python train.py --model="self-supervised image encoder" --crop_scale_min=0.4 --translate=0.06 --method="simclr" --isotropic=false --kernel_size=3 --projector_out=128 --projector_hidden_layers=2 --residual_init="none" --lr=0.0093
Rows from block 9 of a small self-supervised image encoder, named by matrix and row number. Rows with one number belong to one neuron. Each number is 500 + 50 x the weight over its row's rms, rounded and kept within 0 to 999. All counts start at 0. Numbers have three digits each.
After each neuron's rows are labels from the 100 images, of 14976, where the neuron reaches its highest value: "strongest on" is what is common among them. Only what is clearly more common there than usual is listed. The data: rendered scenes of coloured solids on a plain floor.
# fc1: MLP up (model.blocks.9.mlp.fc1.weight, 1024x256), inputs 0-127
# fc2: MLP down (model.blocks.9.mlp.fc2.weight, 256x1024, transposed), outputs 0-127

fc1.179:438435584496592491564494519501497485498424485516481446526457621547520487508561394439507521519406542478600589529434456458483509584530478582577512493468368506486513476457557508464509530465479501445445413586457516510495466459544572531616496488547476462511443561500359480462494474489533495513451432531485429494468446471571490539552478576451477496455536576471449537542425485517438453463494
fc2.179:565507488468421438473519485547436509454561470475463543602453481424490533482472495447477508461469515563554499498531462517545457590463470463573394450506595529530561523512409535426478459473522520520497492551498507468474445442467413516443482576515498521470546445487498516524511571422520515533508432570558546564453559450523361473517520455426493566509440501480480573486523410525508577547610
strongest on: count: five

fc1.673:534514559503558369476474495552494467529448563518517472624466510593603476499518517604491499482487596440516490560476426492473429483490457502538508489490383576470451482480561497517501575426524460442497425488501519489555419541538494608631544563507556489536485561471441451517443553517613583445523480467538473464482569484411509576541403458503511533464389466500472501540518481409477567554396
fc2.673:553566563526495537499542524585481570433556412589445480528415577486467476552449482496557575494478437485421468486489458519489478472563496568543485447492559477525572567453522563550535419444470418511478526514494404491522511402518500514424505529498471553579542549470453561572519585502429465467460383496410546421457480550512526487528585381503487521559558464512519478514468423606420500514528
strongest on: light from behind the scene; count: five

fc1.152:589474548432530458561459442413421419527422457464434499494550507525465486497383550557547608540477466484557453508519538413463515505488473524480552469509470542462530475530500419582548461600499535504466525425539514480605533558599463577464422393451548479530499460540556453526584499450499496532560529445553463497578572542525554529492488502531468571492412437427497524470389527498562605483478
fc2.152:491496543467486499480495359507511463512500572415485402426488553483449463523572536499501431471472460622470524487513509469556401470514424536440523491492568521485470486474596448585506483612455537514494585550550505504534583450409558576528400440539539476484495549489465457563535459525566515589512611511530538465482417520564479529548458634486451524454531488507481452410557550523401350481499
strongest on: light from behind the camera

fc1.640:502482453452577538377507576520520509451574458512518489510438465505467609492556479533514556498545443492547386520518467452497584397428471524496563504460550596537505464542641472505541490482518497538494538454541457448461435554536399531474485572506497540499551529429589530491410463497567509522503531491542606497582499478475468523464484492512443592554454455488479508399472496420512436421435
fc2.640:516451509476514574459467599452525423509536601530467573479512498572503426477576517568527462493528466549504503532494514407552541498429543502477622554563447489455519501474430473607548566518498534532457509483528401545566544533482602566516508614521452521482473499598448468543450481539448492516476516563493473457513555551493526525468525518517519431519614472518493540521504495487414434590442
strongest on: light from behind the camera; count: two

fc1.404:436503453461485525445500477497608523573429476548562491495529544556484508536514442521541562573555565453531475554442529557523565463434553525479527522445519518457473484439482519521500526466437546533447496483419422560534532415379498532542597580511515467404542439526537498455446501492600413579475460499484536440556407466446488471514501471465496497519573460461497578451440510478492467456472
fc2.404:446576479441497533441562532452549452569463565476417525548594504365444409428512548432491495522465503483458477517423468518481529466488406494488536460496498519449485440537526534586507596490504470610442458536422547573550526519528565553399512549451486478466459587580517437447539415521370507532524461484424510488531458532474494462585512477514471468488515445447495528512464549497498429502517
strongest on: count: one; light from the right

fc1.485:439457544497510389531552510519586524575476551510495471555539442506483475565450494448492528504526515461465482509518574450464515452528430499457507550464385584478456500546469545434384422511542509464524498503497495522468476449507503486548541386501522549507659512588458535592426628447446525635505519402591500444471472448461420424468515478524473527458506547474536527546566420470457500467536
fc2.485:517503535462635465497507567484485488415458544461361500451523447561486486529544448562516488535569475550570520440518497474491469547523459456550601579534582531506467533556536517529456525422464531536499542564505471424536487455497526468495599447444502518504466512540583580516452516489549383458510445489527449497433498515546513534558555507563518464475380502460527445462542492555491548474479
strongest on: light from behind the scene

fc1.46:460522527518497501529530564479595557496440429420500492475536532461457485553475352496611492601465557487466522493528504510575484605552512458499472547456461468446440456506580500437471528465479629435563485488482582469447543491395498573573474538537516423520470516502436479513486448499441455425479462546490466514405517473519585492561471563473558404531546485493451513524616534552525481514469
fc2.46:481511687475586443532468545503461412471459520532460431543504495487511492480470477484417497441488521606526535534546470480482506568547495408503459455474550465498527415568435481440452532459522546552491521543415503464445425468455471537574477492598449504522552557443516580478513511508487469464568488487494552586406533505491511551382560440494464472520451435410415514516441412520473510468527
strongest on: count: four; its colour: black

fc1.203:542454495504513436529399455672587549497498515494532542371470559544522503446499403521431442520493516481491449525509474522440525537591532499522460530443566512472487500588482456511422529543519514546535551610568499509578555458545529497443505468479426515550387440586583581460607514523479470549547423540521567580541434537486432495404416422556455482585467496498526408494398557548475558543545
fc2.203:565473477616481526393388460493522506593450415436492623462551484503527472532517548548526515557455453439447536486498540499492517537548506532487444565506351615532517572495508526478558410564540535514460582459490510487544496501591421492562508484581524472581502492523535458583603491620476511523499433458534428548555492506539463450499434615492512518472474532473509525501532518469509621458436
strongest on: light from behind the camera; count: one; its colour: white

fc1.631:518492418488443420424513470498610431391525416492566474459451470473453592454591442492513534477566413510550469381484449503522544569432501496484551524524402503543511510463457489536627482519475508530529504527501425473529575449538387505486560511481577518490505508534548446487476477537598507463520490469474531533531560517503549413433442539523480537515530472574514561479556503472408514485456
fc2.631:387385490481518594526434522532573563375539599443497520423518532543543457466566508446496455524437476457603564733425418450458506526472553501432522521523557504472459476529509453543506445485490501480474533593492479552544576548487603611526486502480487514496485468469537456524473446501467516491367489482476486434530567462506544459477514493498518513490549570475500572505464526517462470520467
strongest on: light from behind the camera

fc1.192:500563417519503512468423427509539521641427467455551446475490518538518415516512460481523504520489481476517518511434468465495528507406476478462536505363481439319517529528565450487532502518514636407486466427623466570471512501565416511468518509460562499479579439513511510502503513520491435555439471458582549535504537552547561513514433426510472441450461388464494474510466525482542518516541
fc2.192:490478439504468391513466463522567507573512492490487508423533539395450459491523625434429447562455574511454511576374476580489553564517371493518588508459609590456571452552465461479530578482505438519498547433406503531568448453521454493368490440492572411448523602455496538493509514570473518483506479536435451507533539527500426489499534495530519547482553478535583498478446525513603537479461
strongest on: count: one; light from the left

fc1.451:502436528439578493529488500443537441522456589575402530483510541519549464514537453556519470559485566539526540474549507570482478588575520448598552454520398494528542524445391560461548526502536553524458467516490513468493462455421559558520530481353447420588507476480395570439521405430487569489517523471509443583425461463559525542564539609547604440505531564493449444574531536501488495525472
fc2.451:459562549427529545515500416558471570433486472499552432598516529530516562342398415453475456447530589531577532507536504567547503492464482420538515477417614461514481513415477518436445435486476605520494557533458503536470477488467495565513521434352505450515558508456483491465514511471446548478507502494497568603436490514523424503532508457491414528509450530437486503501509542492532599539472
strongest on: count: one

fc1.564:463473415504510624458525406525478488544517567470592496543535518493353482484573536462510462533586476530487531409488608525516540483479448474464423584565470436482491543505618519477439510499552582506444461533496506541531500602467562556480457573549505523436497498542526533436460468438464458445412547548475480514545500544444469436421516546505418461535492529455437504436556489552474475508586
fc2.564:452514518482501520410471478538471507544496483536440459550507432426560472562400507480435465563488527493536505584547529516509581507415572501593463566512520526537464495539475469541523524513400607499429513401509519484487425455465510549563533537622497515417506609493423477480596416444489520391470516427482483539439503502450542459557496431524551490423612484536392449584558564493524500568470
strongest on: light from behind the scene

fc1.481:474497558590517475529473517546431523475447483594437535499459503523523570512477492614546551475559476436484395513470447397420417454531569477465451529502588404525528429634513560486516446449580506519513519482444527515464513501536519550508520391616579441548471504557528576485535569576489464535421467470499566461522508580456384519394532393449416421532476528474462514499440466495525459433449
fc2.481:488472483456493534491421508442510500601523507489558566471594489533404518565475364571524415474494443431517509437627484463395477528461508339467367636452485511492557541543417643587458530539553515435463521463601499447453500497533472468515475403584531469519467476450438511521556470628434560587434434502442467486489535486490488547411463510491486481500425409456580418500511627527488512577465
strongest on: count: one

fc1.116:481469533551490559469568524537497436477421460530484452407565621482498545578423477487508534585420561484517579633435448474517496468553543540544492542509412527488469460527547561506490506526519465412434494507472460460517524476571572416562508544497506489414414530506481491554465485489598465485463417527513525513443456524523466458560540528478527522473544553487455557552606510536522485501490
fc2.116:532577472480483455539476529550487561512541512416509540446518499526471487560559488481479499371469489589469542382542526457492525477506488479545454447477612491570546479535460541413456513532488432496543481428434461469491531494458470402478538577485490565527538465503542482501494560377426459496495418545520512579506520465504416566482540461467483541483470468532460547488514516572481471552541
strongest on: light from behind the scene; count: five

fc1.297:451426544443607431587529406539530467458494552542497386441513445505506479527592471478461499469489512529447464435523432510444467553467445428533464531458490494523585507485437597514480462530435602506533458504541366466513621536513567586514620480544547447424509466513503440480498497527497587557462546487472514527482472432482496475516455456430434445474540511423495593475553469396534505558595
fc2.297:414564391459515533469468441420468507494502406453489671503548530365538546381514514471560471602410506452468521552465466582523519535510482505493498543496498483449489558510429572521448548555524510555465461520533515455537449532475537481478527440473508461496451556483469483539453549504492643522535542445481519521546483418497452415553551517434536466472452505582547501507481461507463654492450
strongest on: dome

fc1.447:486479530496465434434392413475546431487451483504563475500485532464571470510497546479468560512524557502513524545718529488567505568518496515447473498529522443564496548548545489465434580493436453428471487497536654525490509506478489512545470538486423530497534569530464521511432451439453543426461510499435526559463514504500565492418482509494524512452433490438502512439473457472427551509519
fc2.447:505483495444487481574605439533495436442546551535536472553574575550491481524517477471485509442438591533520524493390455456516475457470519557494574456580347422518468462469490376495544497534462454536490553529520533487434501479441491546501462473492473543515530517463538563454541541461452539446448540435570555449419560438486461437562477532545498497522655439468561518523444569556529522484519
strongest on: count: five

fc1.648:466504504456552468523403476564564447471571498510550400446442441507553485469444531500471518486522545450505536498496527491515569540485496458616508528478475567398491507506480475458460536474475521484464523458568413512541476434528453437551519446496506456464506451542448492447517541487512538459485470592490577404520514506497433465547503534519433494536689509539452461436529504545470432610510
fc2.648:578516460585483454545532435512529506464563504493497467556449545487485519571505570488473453549512541475508482396391464515393549414489518601422518487440555428522477511600484513553453424469428428535500470525512571504445501496434544491545473542397497493466491511518486521491518422474416377518462578528461467421467495432464488460565392432467453475543489495443419513492534569556490497516540
strongest on: count: one; light from the left

fc1.765:554469511522544456584637441579534480617571518481468546510476558428552486569491406485554523592521475532537421457466539630468497466543499509502531577439459466489470472503463593416477504466501576494468512508465501520406587427447518502446575434595508439473426494470539611461454550495540553527575582481479473543479444493489546520440494619505529521617485521559424488485422508482477458504528
fc2.765:439495461523548619418463483405485600537546501515512542468387484470483571449503526465506438498550549505502476490491472447453476505476564407431493505444533513459511527455526473462503474524502563493464547481477491472468531534524527527426466401477539472577492550484493536521459504480411476473465484479458540596570463451483434600464573407518464420580443490498500474486584587502550611560475
strongest on: light from behind the scene

fc1.561:537480439568575496588572602399509429472519498526519442476478527510436459447510465516487512512611471491471450456493513536439466543486526542495566505523403501579512529522569509502518499453431533522458539470573462436470536470575485515421551462441536541559477518493475513506505534428469451424518488590462567451445532429444444603448481638532505530497405495595393495436476547539498475484439
fc2.561:558534471502398505496520532596555478520495443390566494481548566515499465571585588516557425510504504505528448603541494482480528572562369532621493557526526421469489452586480445574505515469511454488530524498481466518439550502385531498578544504472471446512439469474493398475393495540527515427502437511524524494482499555539432551464539494543576512565528519484423578563459392510494507541523
strongest on: count: one

fc1.350:482427517579521403518566483447485478406462513499456610576435504532394484527589429532538522436502514536424496494438379456454539527514493496493513508505446470449473597565557451472566511484557518576438486439539445495482533510474517475462564420518505554424464536577483537575491429531375438552564535432520375563471529522465492538525478494498540499501419498570494499421438469578642517507446
fc2.350:513460539472530572560511474447575546522466510525536472550513540549476490547467467484537449424503532436516505509584430449487409549384487533506613550496564465431584529499515537550462493515483525446566549526372514557547575480514489397410503453511548498488507623549454578445430447491422526456531583519544528476486564464419395612564488461524610512518555417611534550559476581551435488539578
strongest on: count: one

fc1.424:559488459504570461507571392525453557339569557481469475630505513476485605541500513523483358514508415459515353538436450539512447435464491548500519494515580529513496419557530393475507517405514517499506442569492486532425483466449494553532502377548563565549387495476504494541443510549495476529437404583442558513590540566529478542518524386468479511544589532475486541530499466486571506466447
fc2.424:434463431531568521477447442447470469485587510492409561567455487503485503529524491500579524451523475465600526428470482504485499515504455555435494528462443491533436472503516489492489537522521576482467446541520516491510533531546591545430369466566427578469534565652490520518469481558441492479581442514563500478559416427422499522541443493461493497488560498511557567350448393456468427492485
strongest on: light from behind the camera

fc1.372:472548488517470561449536526529546507488451482411550429455514535428519462490517521434527476599524556512484495568451472541464428452489469551485551577518440573597504535582506572468507494488592538504375477534539470551517535501479413518484530544438525516483526545496474500535520472410532532524464436537522525597540503488509498556511457452457501461511532438451414484508565522467529530513446
fc2.372:504492542528497529457482465492477526475575454500518458531485548567591484532561455497466502498504415560565585498532549521519478520480509547522484506496553470570524446553437638574528583524477484521432510465412440572463525494521613482503411513468482568543486480477447410516429494583448505489474392553554442577511492484484555552462572475449412448551584512545419576574507436476479419514419
strongest on: light from behind the camera